Rows from block 1 of the decoder, named by matrix and row number. Each number is 128 + 24 x the weight over its row's rms, rounded and kept within 0 to 255. All counts start at 0. Numbers have three digits each. After the name is the row's rms in percent of the matrix's.
# conv: 3x3 conv (decoder.mid.1.conv.weight, 192x192x3x3), inputs 176-191, a 3x3 kernel for each
conv.9 100:150079131137163131121106160120106118092135142122109147131125123114143135148145142090123150079156120134140128103161103127137133127119139100123131223090117103143126138147129135121147130089111142130139145147113137106132135096125127058130129149115124118128136154100107113131123130137116105131106118148111123130155156143137113123135125119143082136138151123137136109115113113151118143125122143145125129143127121108115129111110131120135122
conv.10 092:137132155132091157119094164138139135212111141095158169130078140125132106104107128133163122157162132135130147144207126072085151149114129080151113112118146124162149122126123131120120151204147103122119126073132120169122136134128129132108143133122151116140135181099112118121148074141135129117127159160129141098158110133131101074141121148121131111097132130093092128127124097137115113104163133153110122138153106132131091210105136112137126
conv.11 090:139085158071184147149142146179125112180104106144156120143111144139102153131112129125156149156112117156129126143114116125239116129084162087118119134145121117135137130126128140117141145123127091140134146090106129130112144164144122143125128129120160124133168099115127118130175086150108142094123125153094127165082094132120128166134161121125134117123164138142140129130127120119111167116122110128092150110126124143132124124112148121137121
conv.12 093:135087138123214157119156116135136111124185121128108109115119104135093113148174111141134120179188121121116126108181132180125138143153151118148133205089105116132148114121137136148117132110134130138127159108117129163148143118124106149128114133143146106157101116151160098120114149127101081134112149120125136126154136155143146111138113123140130092103190149113132152107134114143149137138099119156108129107126148121118110115089121136099115
conv.13 082:093125158147129141133125093115139125163130147137144144127144127124101093126129121104159083176116127156119130124121128123162138155062094161096084072119112158086141126141126082142136132148174126101125133100093137124123133146109137087102119164140132099151128111126080149119112122134115103140127147122111163120089090144113129089135123154123125134132155135136114139108177134127140108097155144162107138115155106145080139140081152122191091
conv.14 067:130121087127096184126134102101119119103081133132142136129103144142188110113107143077142120147114139127146146134136135109085103107101119136142146108225126151179138130122115126171122137136154122134140124154151120145119149108116139113138112099120147081167123215090153176112103180121106121129148117112161117094114156130130129101094113151170144110140105126136116141099146083132104134131121106156114107089099145106135141129176138131083122
conv.15 118:109151125143105155163142106116102135090147088090133134111104126095097100131151118137116133104153105103112128133120118204172152099131143101123128119189102167148150127093135163101124124145128124125129084169109128119124129106097145140141135114127114130113099090122174129142134141092161034153121156143143106077148158171123124138162129105155117116100128129126117143171073148128137117119149127106107110144125133126131137088156131133106123
conv.16 078:126132089122158126118103144143082123090143144129127103140111129113179148138123128114085115135093134136151123133127112143200125117107150104136151105133118121151116123117132109105126110106108133134147151149117131122141123183137164046159106107159141133115145101154085120127131204105164183103148115149119118154098148117140095153135109139135136092104124157145118128166081122141175104120121126115113137093097163126133120148134159139139114
conv.17 078:121135107160115189107168104117151088111191162137146098117116130155138108135129127100121105109137141143113129112110100117240180153147104151123123126095135138099147140157135129096141153114112128112116123138142134116083159129132138134140121112162158127142111112158122156092138088119107115178150153107173161146133100135093130105104173119092099174137131145161197137118095172135106139148106142121124132100152139144102124134132141125172119
conv.18 097:114172138128129173105090092140144132124136140133134131136133139116167100120073121130129131142128138101100128130101102098091134126137136134130125093094124098138112134141123101151119140151130141135132153096127109172128128104112121088115133178152129125123113157104132131105119138128138151116126139131140139127139088080113133118132134156129130130122208108133128163131136103106103102159122133127062132139183139132157126137090129130131135
conv.19 099:132138114116133116137109177160139102118140128125126128108124134122152149137133118105104128141153132110122124137121135160195129103136161116128137050135142112124124114127126157100130125099123102140127085107138138129115142154150134163142151133100160134119103131137168151132122130138140091141121126141167093134166144075128117155138110143169158147146104129146104120124118139119109120129130124090123161164078112120092138082178139143104115
conv.20 122:131110128123146121123145128128144135105126125148155110135116120119161153143147143142086125120142135109144140123131120117133127136129092113111136145131136150110110120139121147126176114144107139082150120255136096088125133153132125113145144104115112122131152088157134098146136173111111076145103151109118139114124220141122120130125200084149120151124163124142147128120123116134125131169119123131102114117145147112125146124157089128090135
conv.21 113:142115138143122110144130132107124124123088156127120139118140115150158161159161136140104143101158104119125135131135139118255108114067119104107129109103140117115130137132146168115102122111135136142122153097112107146116117098146131121088138145139132125144147048142100166139129096147134086118134125110120143127119128126140145130144104126110121188162093135117167091134092157136169132119115141087129172140112117110115148094178140130132142
conv.22 124:128140141144153096108162104133099159102122147141115131120129138121165142121136138146114137129089168140103158123153127132057126140115135130119142144122155116118129127124115138141087121113120135100133147128178133103156127158115142085175118123126127125129143082176138102122121140118115135098127125115123124146122105139137093131140111134116129148149146121100147137114154159140105160135080158123128123114141099143111118142109147132128136
conv.23 115:163099135125138101141131098157115142154161109127117138152137140147089122123124130095139121154138112138118148114170135097083112125120117108101164205119131117139119103129125136128121136114116138109114154105104166122106130087131129135141139139120154119120139115135085174140132143138147159089125114151143109116140071124135122130126094137168106116125111103105150125130156103139133142137129144178102122150112090121124135142136105149153094
conv.24 114:095144146110092133109137104118139152152085131080106140123173158127100095133101135095073126144109137111118142119151129108092153139093110110127121110086115100137112131089127126172121159118124114114117119086114134092127137095107116170146117123127139121140112173105147157105118138123113130113112101124137088121151118126116121134118163133110188144139090135129112061109168165138127111119126170133108116149138127114150125142086160141139153
conv.25 111:128133112121171124115098108138148107128159136123154133144105107106115141105151109108109141137102105140125135139135096160137136142121141106112114097138143160120129105144127136168174127089143130078125118114106126148148128128121149123123095157148075175123154069157118113128144109115110120136130129125129128103116140110134124126146181087132099139128143116123116150133107107127184128128112124149128155158110103139055142146165119137132124
conv.26 097:133128130130110149120096110150133125125095134115110123130133107145102129125143125088128137124085150138152116120127095136112131133090115110141117121130099120145154105109110144092134121170118135110137132066100124106128119095141144108118106134138145150143101175088122150121151106141152180133125109130150093135141067120104140129133080135132134127109125131101112157151124103100101138116148135132193144109079111130158112149136153142154128
conv.27 100:137133114123185112142097118101122129119156120122120122135109150123149134115127139127145143084109121139121132138191107147045114107114081131165117148126124114115121131107141134222124133129128137074120149127147118138137110102123140171137120171127082126150158174127091126122110107168120172089154128145131079123121068137128200138104174087128160131150092145112174104105214119120118145164121154111132091142106124128157136106121134118151119
conv.28 104:145116119111183169129170157125098130144193132138147116148128106120131126118149146155159149168179119140127118128126136103249125128164110125113128184089147128119129117147108149131128132131112117131092137115106137174146156093145122250126092101095108167105158098130127118125132142106083125157142086116122134149109156113123133133126141132104123130139128106155142134132096121105130140118122133116100144052110133139138129129098090126137110
conv.29 077:124138120137125147109114124090156135170115117146160113129086126128096147109152132128134134139146128148135133133149182137143122137121150126120122105156148162148157135119138129165117153182142110123097104078163124168117124160140144123142096119104116124160142144110112142153124130120136190111133130113142133173119056089125164151133148134105126104152122126120099167142221117118082144127130117110120164126073110132134115152121130092136135
conv.30 095:160109137124119135125117134134110131144096152155140130140103116117081093125099121191140139099099121149115137147135106142116142140087113127138117093115125122146149144162130096123164125104108159162125108127127124162130115119148133076106135124116123159131166089125112167102125080152107154148139149100106164126170149122099120115101131124113107142116116111134128131105100126141124127154123124143199101125071119115120129162203133109099129
conv.31 103:131127157118117119125205142116126135117134126119134115122085137150196144165105125151158115120115134137137144107165117130135118126166121144150111127155143126102136161152125144159145124099144134147138107217133129120103118135120120255108146092134143122171119137101162148129114111129092098116135123113131115120119237099119128127116137143127128147100106088131160120110151154139079132142105152119100131114135120127136100101110114144126133
conv.32 088:137118128117124089134070101098140128120106123115129110124126115135119144108108132129095123117080098103122134118121128102065116099112112129153136120115134099156087100104125138121105121154140123161141145112117127123136126130133117077107126138136129133136083155105155104147164169136159176112115131133146101115119107141109117154137084157139102106119168090098112131138127115116135105056121075124190159142133138136089105123176128136125138
conv.33 122:132144106105099138137102134120161143141156098154109109142190124143112118122106129126137104132106125125146136103091106149082149134113149130118113132137122108084111129102126127098162106120108114116147125093125130112103132139140120119130124174157111123146079151127160140137130146148119175143152114111146106128105094140106192153113127143133081117107123114139083118144138131101135138117134130112134116145128123105119142132207144135142133
conv.34 093:120177141154165100134096157114171113066147149126116117127111144149255109135121134081134117043114121110137136107154120148171117135113103140107134102141135130114118127145114107102123115117133120116148146099126131109126092150132144099140138138135124103151125170104140082129137182122103167115136118108116148122117100133113168127116121136119097119148127133140138122104175150159139133095133134154092142112115124124116115103255115132112136
conv.35 130:115109101139085144135123149124156138131150127132134106137104125116124126150167135140132125104173147154133132124128110133154125128120147103145137138137137116150137120103129171164126126140133146134121091097122147148137122196165129098118139136130133195082123123168142079111098150128141184122139118122129077139154132112085119129141118112138175155138182127151097113108121109127138144166075105102163127119107134143110125096083134136137135
conv.36 081:132129093145157194118167124142133128174143156131124144148131099087105139125107137130143123183151119140103100122158113143229132091169138127112134177106123098137119102112145151097124108130138128116146134149104131101111131098129165204102150113137146120136122117126133123133158086139130149147142147109077143110125112131083139143107115144125117122130166096098143136135107145106140091121136108134101171125165107138162123141136119120083149
conv.37 089:129145124129134122149127106128130124173114119149137114136141128113146141121151140143126151189118101129134133117129133124073118114143113114128104115131138133118121128125127125255131123173150135105128128169157114162118128162138117134132124149132109134130084166087151100120140134118130158125122121119132134140119074146128139148116152121141171110126188150149137138150118155123080152138140139141132118132112148135120127119121108138127114
conv.38 079:131126129136079141125148150134097115138098175133128123124140143153121156123155127133126141102155152144118106107119129204061133123141131136125144142170127115117125134122150160132094144158122146149137139099139143095120137146133106069120127106131154133146138138105115100139155112119137154126112098129143113117117051124138117126125170124146170151131183103169076113127139106123053148142107116140164119132192109141118109143106116115146144
conv.39 081:128114116161089119146145130131101125132112081144134116138135106127116177115136121169141140135101130113154110118160111116062152128125143141118128111120136110118133132172137124064108105179105137131124118159131115129140142141124123102118124110124123137144099070195154131097145122125104104111139153137111135148116193112120152119124153092148106150162077147133123129117165162131115125154074113094117151169139132120123138127155111147113122
conv.40 096:126130093129158109118130139120120137082157121130124118171129128107090130143116125099091121122100135119148172144167150149165126094133159131075134159092128153151137121123112125102096140111143137105117155105127127087128145125129106093118122129152129115135115117188135132127145096118100147071124119143099102138118105157120155157118138135131112122120084131135156090151101096117132155125103118134116115086123113132115136128141126103117118
conv.41 074:114115144141110169107124134161137107138115127105101156136136128156106128141129122103132156113129121098136127125180134131217094154103133139135095151133140109124108143131150137099131134144128126124135130141137147097143126148136102100120146104121106189116110113141120118175137098095141107149149129102128094128092112128116095139129082118135128161136149119134121143153131099134079112078121141136104179141161085127130111105066130140093132
conv.42 110:140117099150203121147099137141121114097211122094142136119162115106088125116119132138116128195158132129130110141133124097105117133163097129141132122133148122144141156133145112140083119160132139108138169100110124176135141118131130147135126120119165156105126131144164141105130106139112137141124106123123164094154016109117126156132143106119129137119133148081149149097148108119139140147124124134123129117131122147125125134086091107131128
conv.43 095:114129139103089149145163120137150135200102114120140128119126141161073097123118129103136123201161133133088119120133148107141122121189134152144131113121142128141112141118124109193130155156127111137128107048122106151113137112132127255109122137123136109144097181126142156100103145125127140139120111133124113155117100117116153135148149121115162140155115109144091161125174134075120132108119148138127131164137109146107121148099107127133144
conv.44 112:121134102110078141156192138112140122173130096097144147116118107137127206106134117118108127165097152103187118121091102131195111112109153147148130131170129133131143135096137141187108126143129095138137126142134147090127117155124119220141146098114154153099120152099117114153093162133131112134106121129124106119079160164109075151123103126135188118109144129131108095098246142145107142096120104116153168121097130110120131084114133132093145
conv.45 104:130114148131149111119141145118114130183164099143153128113131150113125137112124129171129141199157130175146138132128120138051130136138121136145123148152118146129131136114143116250145125175137122173110113184122117173124131153135146113168120136124101142131149148138107138144134110116126102123139129132106087142161195146122115111126161091117200142141204108144120132123082117129123147124103110157099121131120145140143134121163114108110129
conv.46 096:158104119077146125144140134138129129162147150144119154132107131143144133128150114150112160173146137147151142140086098100179144151142125128113131123160146131117139136089140123175145138125133096108104171129150109146128123130117142214110141094124135105105147140127130097154115078130133161095141116134118119132129163114121091130119153125117125158125110141103128098144144135108081123157084150120122131160115108142162115157100119137177133
conv.47 098:114114149142176130125095143127143138120112134149092149115135104162105141132154097112107116151139133112143140118133130108078130148139112122138124128126163125109122136110127131255100136157152136104122180177123103247099148128136127220132147101137137145119140091102103123134146138115136125120136127130134144089116159114136138124120119127133093127136104120127105113136182116142095142117119109098148156133126128120145124147144127137141116
conv.48 124:105131126108155081132122130127120113112134111125164126120164149143103117139107107147106124113126132138117115098139131106159142140160141111145127116139146156127130147158137184155127093111149155094117105117177113157129120145137139125136125123119129087146141113138156098166088099131127076122140162140130103131122177139123135149112138130173115098073177118152154143150158102143141112103122139121136120100133142116094125112168123131094094
conv.49 130:120181129131182115141157119136127112120164131135121140155126152117104122129104145129102103119112127152139139133094130150058120126157132138126112144120135114128140141099130091184116143138144121172113126124151135091146115106130119202149132107115129118133132255094117110115100079119129176117119125136160141150119154119133091112098073190113153114131156105140103158118153123103108103136174143169090087124109131149210104151091123105124150
conv.50 076:114116112105092173145119105125118106120134155091125134121142113135094165091109125121106130104188114124135144129126139174068127139168157151106114125079141132152121118128130126094148124162126130082120129114104162095138116118150146106132169152106113121141143129100117097115129109174110117159159104099153101119099129120127134096093114120151125130121163146112120171132072135108140117117109095143163139105170130143139151101114120118108148
conv.51 105:131117151163088116147145104152153113119121124108151128115099121094175149107124124154146125130157123141145133114148132130035089092141144135145122144123112101145132131128133146103153123134112137116132111159122130120129114131133142173132169147114122133125141173141160125125140173100142099156148129105144139093146104161159091104121091119184153111120133125163169112111103144077081140089128129120132125135166129120116149117134110151120113
conv.52 093:118121110153159152125119138116124136140091124111124138145112129160244119120126113099130098162087137120115141109134124148180123109083117149106124094156143101091110124137124147134136130094110128161137138108113144118131135089129155217134111155122146136113116130139122155127115133126095119159118127101120124136114164143145143089152099125135159154116172100099102138158126130126150121117105128103141102128157151112101120136239112114144134
conv.53 087:142127137129093151132165139118158115117124154120110119141130118103250138120107127135108116088135139128122110122103135156186129110133147110116111108115149125117136121125149135087119112132116135137146142091136100155117126067153120098118122124130140136123109096138149113120116150126142164138134106134110159125170109095118089109131143126119106128115089136091147141135089139143134132155105114108160155171134123114121126131100159155152102
conv.54 108:130138137119113142132119096104151139157121103130100145141159135139108122142140089105145124119112129130142137110123092104114169136104119137147125078088144138160109151091150156173114135124123102090104119070087089115129123126143134215116153126104136120127123110149135113145136091120119182151120115121119184117106033109141174136164156128141130149109096111125134171107149131144105112137139130119105126107061147127108118122160160113110133
conv.55 130:095049131136104114136156127133089144121130113122149134137107117096131150129134129072171129147077121112129122151101114122113133107141135092119115167150132117115149101099116129109136132144132150134090128214159128126119138142121127141159140142117149132061154123167111081130165127155105133106130116143097126095149113125130133140134114145127078137106141126153126128113134134137104147117086142115125120149143124121167100107147132143103125
conv.56 113:134135142127129078136120120123149128136109128115175104130114128126152116109130117149126118149111133105120120142110147108128127141137126152123119130152157144135121123103135129150099132117143130091114124152134138196135135149131125142125126121136111172116142102131148147124118131138167116166103143100118119138136174118111107122113090122139140142140213108136152126124072089136148133142150113094141110165136111117135141093092103118152108
conv.57 065:154135131143109101116135116098118148115126114155146147138105111085137140111113138136143146117091135142118114139156125158110094109095176151127123077160156127111120102108115143176111115154116127147119082147112114144111154134110158048124115150133101164123127131102095166164133144151130107136126140118112128105143125168111146144156134092130139149127079112119141109133134137152153117142081181115195097103119150110098146098255127148077085
conv.58 098:139099115169108117065182098129164128122102139143111137132105146135166130121117141147168123097131144163079131143105138139117112133144130128157123137143138135140121137161124114137116121133153142106125124137126130104135145124089126136135133137125127123154102098167154093126131066113117120120131141141121159119095166116120125135118140139096131168148121092108142151118101127120128127133100082116167141126144129137130117126105126120126139
conv.59 082:131136132122147135136124115120122155100162111158088132139151104110230115150135153115165125107142154147190132093157115097159158130105126149139127093148134119143131142148117132131127138104126129126128132085140113093112125134119151103117101122146084148158127149112132136138134162105153192142119120125124139128118028138108127131130161115135123130122110128117125094130193133101156116163131141141156139074114127161135132100138176118123139
conv.60 098:125107131133163136123111140105141149121162105123090157118111110128156140109117125091128174146146111110110133149178158086255129134166134104127107137099152134165147120088129124140097128142119122109137166075117109136121111066121142255131130152123131096126112096119126152126110213127138122106119123161129134122107182104116160158126102145135182101120102156109110147132169101142127125110144129141153116069084146126119120139124120105127134
conv.61 074:105141150156091122107129090144136116119071138142141106157187131142094100126134126145111158117099133116153129090100107149157113138147121171131097048152131161123116144139154101126116140116143136109153099171103129084126117145130162061114151173121105111118096177162157124108151118154143135121151111136123139131133073116135115134096147122149114155126073134144101097113124115094183129136115125118139116146118096113108141135255118136074130
conv.62 104:136116134120137090145137127115166122188117112131118136113125124126088078122107143147184121207116140133126124164095131105091122130128113151118130099172109135140130139120129129206109136130139120117137133140139129148114118131139128228115137093142137109124127186098136119121133134129112164122131158131130123128128090114146079145130117127107168094126073149106147127120110133082119060126108135116141128114121125138128106148179140145110126
conv.63 090:135124133155111144097119119157074149131085154123128125112135131145123099133106112140122136121082094120117121118071127138178124117121107107128111139131124130117130110148117150073111064083120141165160125124131132144125136144129141083130115131136131115155119054143118146144106124115152129141124127138166145140152082140133118141120117122156039122125101146119116154135074077169130114132103097092210119141104142127116113126191111115127121
conv.64 096:139134135136133130136074137109158106129148167130082102133129133116087157135152118140113136100211121130087146140144118115109111131074122147119159139101137123136127140106122152118116132124111116100115134027113097126109121105135116110117127146126121195088131098121124134118139096121153198156125100144135134151161023081124173130150137112119123139129117147142118119122101124132107115129118139107099120155174105139133134138100142140112139
conv.65 098:114130182157112132139117123113119144137156120135157129119124101132115110138092133138161140172109143115129117149165150121064095136153109103096112148125125131121145128135127108091123123166114129106103121119122136137128123100136124120119123157105123109151098157098147129150142090157066120127152121126137187112103107105148134116099091122102160149125070114135168119108147131117090101165164157121153132120129130132171122141075136130154098
conv.66 109:136128118107094170136162133137114130087087137134139104115126125126106133133128108123106140097106128119125134133117117133180115129127146145124127095135116129135124125139125105084102144142121136146112115186114152102107132131113105092125133113113148136132100109156149114137112136138123081111115133123110137129132179116135126108141154137134108122121142112130081121092183136143130155130114134129154132109151120129121103128116118125138128
conv.67 073:130115160109130090135102161118135121143167118151127126127113130129144144137114124106129153130129149131131127141159112155062094125135135148140132129154125132132127136175139145137114141135128107153112137176103148098133144160122122093142129049125128142138139133129144119149146137143093208151168121125114096132131153155093140144136153118124196106100124113095116128165148114143080149167153121132219132132116137137136112141149139128106135
conv.68 068:117153120105142118129069162131140111107080126108116146099116159135169112154111119093139118119115128144126138133164136136117138135079090123131097114147132137133145130082135164166108123136103118135109115191100147136136132149095128074142125106143123116110126211114126165139109151139117168089126143130123088113154153122127109118102123145128121136116136083123115125131165150104164107140091142094160108129123167136121124101187116147115120
conv.69 130:137134147144153105134118141132133124128148132128133142123130137127103099112076130138113141135127130103155125125040092113133120116149134142116123098134105146166131135126120125101110133130128154111150110183133137122131128075135123128151133149123110132118143143147145126094069026125135120147117137137094173161175110122136086093161157116135099114109124108146074146107141122121131120123166164130089122150160139135143137103098084127113136
conv.70 101:115100164166087102126106120126103127137114128158100112117104126143108124129101123131105133087134093111134119110089136187095106118122113139134128069135111131122137173125113144095113121129124119094140098131119140103119138124119144088110126134112116130154125112100129154140105088135220137119100141134146070151140167155164118147168134124143107135113123111158107152196088127122102107116112132127150144188101101093168111163124110147129135
conv.71 078:127139135127170145102141145137074162077255109132102156126151110137099155128158135151090114134164114135121143143106150120192151134124139121104164201133120103106114135126120141089130133138122159145115176118135115129104105164104140113143136129145132082126146119170101134135119110149163127134104117144106147096127125128136106149149143123161106097133119136145146128124098163132113088150148129088066114133102174138140118129128115131150112
conv.72 105:095158135125242121124117136135144130093175114130117123141132117126141139164120119100116136141121127149120140158137121146204108121134147121133138099127124099131119110126125121145128129108129105116117124150147151105119165132117153154108123141132146139121117099159131124127137112139112096106135134138115130124089105101130170130145116131113133135138136136132097124171250136138142123146113092114122114130125121138147121109196138111112122
conv.73 087:126132090120130132138106127140105119137082125121152121124155135115086161137107132142123139107121140131159111158091118123221126130143121121109147104164134125128141119146138129179131119103137118116131131207103130125125150122113121164118110150128140156130125054154136167172105131116103076127134120124102158113132175138147101155123174102112148119131080100127120154118146086112215145124102093120157107134109145133091122119138102115109114
conv.74 085:130160119101085159132137066123164134134110139129143101116140115114117126104093146136114120124100137106140106140111111111015172117157111149146142124129126140118111159123137126099141105098134152109144129146163099099130107089123104143129121142135132142124152093156130104129104115152134104154108134109116157109141104158121117155136127141131151131137174124092191156152088104111109134175161077131050133128133116104159149114082120128186130
conv.75 100:121148119135099151106149122125146126165101115139137104125171132146094136128090130159147120127116123137150138118125135120125122111172151131100145109150143145106136147134131135240104124139129121146156155240128138090126097176131148113106122144116117149122142110150124111091084100126150163099127086137109182164128013141082126133136149100143127130117141121121146133114215133120090141162139122116090117123129134126128143089138102119117133
conv.76 096:100144104128185152122163106108126133109193145127075148129132112117105141132123134116094123169189136137156120122129105114213141143094120110119118163135129167137153143115134132118141157141110130127125129123110140155120126116140147182136129171128123139131135180100136155130116137117136100093124129130108144118124149138114119116135132138116117126108120136138131140134141109119093143110185165126098123092079111131122112122149112116121128
conv.77 113:102107153098177119123092134124127126144166117155125117134152126146109137113150115128083117134145138140112120124155134125164118110104100118106126146106137120104112081131141157133152142135139119125150175135149139169107135116151129097114119148135101136126152098141136124129100152117167136161134127103106100153161133138139088130136158124116087156121201105104127132139136121137152148122165139128122134103132143132094142142168120122158113
conv.78 096:128143125107144135129153130144097125086163168110118135149131118126194122137131120119143148106190115141106119133122118135142134137119092124132122114141115140125123113174128150115124125133113134164135157084117104128137137080119108094139139102141136096108163121121119149141139118136133099136122135141137094124098184121155133114118125139140104119129127116128109127128115118110146112114142147134136103124121131147110125138114143128135122
conv.79 097:132148127119142108150097136115147147130104110111121147102122103126136136130136140158152134154168142130120105104060125114177128137154115148137138119165142135122121132156130134122116125130121120120125126066169109130116127091136146127090130138141110125124134225105123091139100153120174217120134128104137104124122107119089123159113121124138180152127140142143124158100162115109062111109115138114097127154143111154147133133222109132128138
conv.80 110:136117123126121088124110145115136139162119100120108140118107131145141118146139134110141148151144121120075142152146116098142136124152113109132160064130131149189119134102100130163141154117121129140097120116148151177129128110124128219105129096161135141124142132109137115120126177118126109107112107131099110110139201089153151139124166101118104150133126108148091093147143116119179134169110142108150141096149113092147124152109113104137145
conv.81 077:135118152107155108116113092149109144093114125122146116109113105138162139123181125132096121133178106121113119129196123110105126157097104132145130104164101131117139141134131122116152174129125127130130106157138115085126152151117093073156132130142130112138156156141110136152145174105109107140116149133126069113115203101147163152112111117117122137133125119107109127137171124126122138138108162095119134138123119125148120103191113129069131
conv.82 093:145124129142227116103199154126133130139229082145137112106149124132094126121139142120121128237201134137130140136127105110232133128143136112101131182121140136121140130107129118146128133129117120112130129111142142108108128146137118255139148141128145109119109165130121154102132122136113117096114126135117128094115112160143127090151094116086107107135133123120117149115118138135117107137117136113050133133086144124124122122120144109146140
conv.83 097:150126107117123124132120121115169117099134139137123122141124114154184109108123128110142124137164135106115129076152133103068134131111142104140130116147117126120155133087134144138097136134102114144123113054132140126103163058140104202130112137121089140125149191122118116138136121133113162117110128122112123118168034138165191125120124109132166138125133119129174139116121127140086130126151120097134119141130107136153125122092126112098105
conv.84 117:124120116135106103139132157116111127143149098134137134131080127141148110110105098121128141108089098083158114146062111104220168151085105150118132101118105111107128133154107134075137107119131103133126112125119135131115121136136118153124144094124163125122101130143169136108093151098156102113117135128141085175147130107117148130121086142114177101103105134123147106147168139120128117125093130116187123160109123152119120111119166123116135
conv.85 085:125137143106134086128115135099131125124128127143136142112158120085139135150132116225113138094136122131111117145109081088162135108141106141187150102178124124100111148127139133093128127107103132096130116207118145136160114138124107175109123136116103187102156075137101112117120117128108140123153129117137129141133137132151149149130131128123107139130102131103133141100207124115157158104130111121112115155125120122162096101114160145097102
conv.86 111:134177121156177151131110168154094120110132155135135138120120151135089103106135113132132121120100121105113123137083127090255144149124144135125129111130125122120121124191137120086109103090113130152158139122129143129126124078139119118103131156137137160139143090140126167125086126138150049121132146122154149132134157146149105141134089142106130127099080143105145131149105101148139142123107150124191101156119148125140096151162153137161122
conv.87 120:143156134110193118144126097143136121097240110132125120135143138107139130126166135145116131127135114127142119136097136139115131134146128147155138147136137096137128121126109110129138144100137123149107117142145131077131134122131128124124127120130107140142120121109155133107106142127105183138125109136133129140112063124135156144152090131121165130117150114142107146063235145125151142115135122132134123119093119114119125089101159124144111
conv.88 104:125079129124137128131167125122112131113126125147105120127118125130230170126096130117110124127127143160148136126102137124125130125147116121091130141188137134102144137125112154213128114111112138119121136215129148126117126142126144198117114122120106161079134114158144133133136100116114098109113134128136177090137164140137092142144133138152188130148103164104172132137165113132079159126132150122129103124142120134075108112167125117075125
conv.89 084:129100109133194113114062123155121110100095107128140113109133147135119197124116114132084151095130104111106121137138136140106112116133128093127128124118130124131116123106132126229110165142141129159114125201141124111159150139116143115124129122133135068162106195129111142120180161076093091134140159137122054127128239104125112126122085166127148121115164142148124102106122136165148119134069118146106140139146126147167105133051133119100155
conv.90 120:132081149150177101131123130132127109123170114095131117122119147119124123108119116126174131125163129112094134151090128138120146138149132149137154124131145111123104144158128105104071121072129129156163114112112126144105125144167114144112128097103130125125130171128162114132125118113098141100138123127145096153112164106112117137136150169128099095149110098144190120105146129099144154155132027116134148141154138123087127108156118104098135
conv.91 103:115124131153131133124136170120119133127129124139101161150129139138164119105085116110129134101142122089137124135127112141147101111130138132108128125183119123116126107117114115159115132132123114141134118083120111099093122072126128255130143149111127129118110164128141139098144098111132130155114143160152110149131160117149139113105093151160214080093086133143099148150152128128122152096135127117147111131126138117159130139087134125116128
conv.92 069:152137124131093123147152106089117160154125130131142100168086105107149146114128099094121141153102123115146110145135133113116119100164097142140136091133147122187123125148134183102136167158132115123145136116100101191142116081084112104135101102138139109118137211114130142134116150138122114117131131126091134123129159122129156111127112136171133124079127135119126107092121148137162134130170130127144135101123108131143148142194111097063153
conv.93 079:113149145116141149124079125150139115043123124118059153130136129127135127131125110058154130103150104132107131130143118137069144163100126137121147075123149126161127141136112128100120138080122103142125140068107133121151108078119116121098143124123109136130144160120147169131134142114151147158120140107137178130123051099141138100117142160134153117145079144176132144117083133133118107140120111125139087120132143141161116140078131119115150
conv.94 096:147104121112090092135171098117113144112190125102114117118090131093255115154111141155131129123210124122125143136152128148120141132155120149133150188156138136093108134118110131090147120114111110161107125112142102101148129120110125224097123090151114104153100139135113140150133093143075189121117135111115151116130158121151127108134171115118165089129079147157183138117067137134131126140104120138149096113141101135114136091112100140107126
conv.95 142:112093145116174105119107109131091156128184106109084137144106125122143130130136136127156138132138117109082124141178104113088137116104124078131137158110071137128142122063117083080123131132111100139115165151128123146150141096109112134122124139120126074159110234103130090114122117130125141107115134155109081128134229120111140109111101162121056091148143109118156111164077126129137100117113117150163132105130131099149117140165138114077112
conv.96 074:124160105144097077133126134099139156140096154097180108150133133141233101148117145086135085135120155144166138142087131122095140124164107153132131096162133153104116113159121142078130113150106137120127112160115124118161108128127124097148129121114152161121109131126174102159111157126110152137138125142129136104128142128129106118129127110149136118127083124135138118101127148133121112099113125125092115081121118146114127118140118102160127
conv.97 106:130134108104183089137119104159125120119094111116163123141125124122183144129115157136114103148129139133179133150107104141058121125125122147149150086215124152069138128082130116174128155125138111114132110255141145107161138146134135222174154075125144087131107167131131111133146175096104118121152143097122120126146168146130051143117113117139150096112157121108110133105249166122108136116143153137162115143106079113179108100100091142074111
conv.98 102:129149103117153130130149103104118113125186130121135108120122113123232130160127141144145145117145124149159103152099132115151129129156124127126159136122127146138130155157144142120144133097119143192134114186120124114162122100117115135151111089121119114114124114157138171143132114124142091122131112136115090124101255158144091107133136100128126130118101094122179083166095138138155149098112152099128156128111124086099134106150123141094136
conv.99 084:117165099139091151136080140106161110090114133147112141128101143140119131120130145134100123059119128118126107144126113101173156158074135125135120107099107126135133113136145123083145115065130125177142124102087126101137124113133118092119146127117119153101121075129172109130127123123138105182154154142134133139121125125131100129146106136103160150137112122124137123131086116135181122105134137105167144149162141150094151078098150125117128
conv.100 106:118079138136135137095147123133109099133120168154156131125127134134156131112104131146171135108117120121117126125138154129114109138135117107115124112155119142122141137152167146123123116117111117182121101122121107172120135126114167157126110108129148106141128101122151122123176171088098134154130129145106120145137209110085121145110147095129110115139107126090173113176086124134103144112130124122169133150117103149129141106143135139150123
conv.101 105:122137141159173078140098132105145148143181109102101146118154145118172114126100138149120142157176099150132111117148124121000133113116126135104120154144138134133142127120102128126126111127122114125129141089146118160123132111114142134136110164138099119126153199113109103117118129132146178127121112143119124145153049148106145143118158105129147136143066140146169135118067118116117107126151113154098131111129135149120140134108133107133149
conv.102 108:124109143139175125117126120102137100137170139121123152118140124094153123142158143145151116133174117123110133169088166154181130105143110127132124199116128126143149121119141130143123151131150137126128133250110131111156120110162110164129125146112151128138156149101140084120114164155128117121120121131122116140127157130119105113094087132161138109113167145110127120136082132078168147114162126160117133088139115122157118111134182109131121
conv.103 099:144160118130255141113095127130143115118172155115110122108154119139077111135143125103161131160093113142146130140070126109192117147144133117106126143159120155100125142172142103142145145116136160141115145072140114144119125135135169097118124171123131136146093122105138135129150117119148095147146126127137160114101112125125100130138120129139128100116095127143139132116170133131166133143114148124107127094113115139149118142226149119143127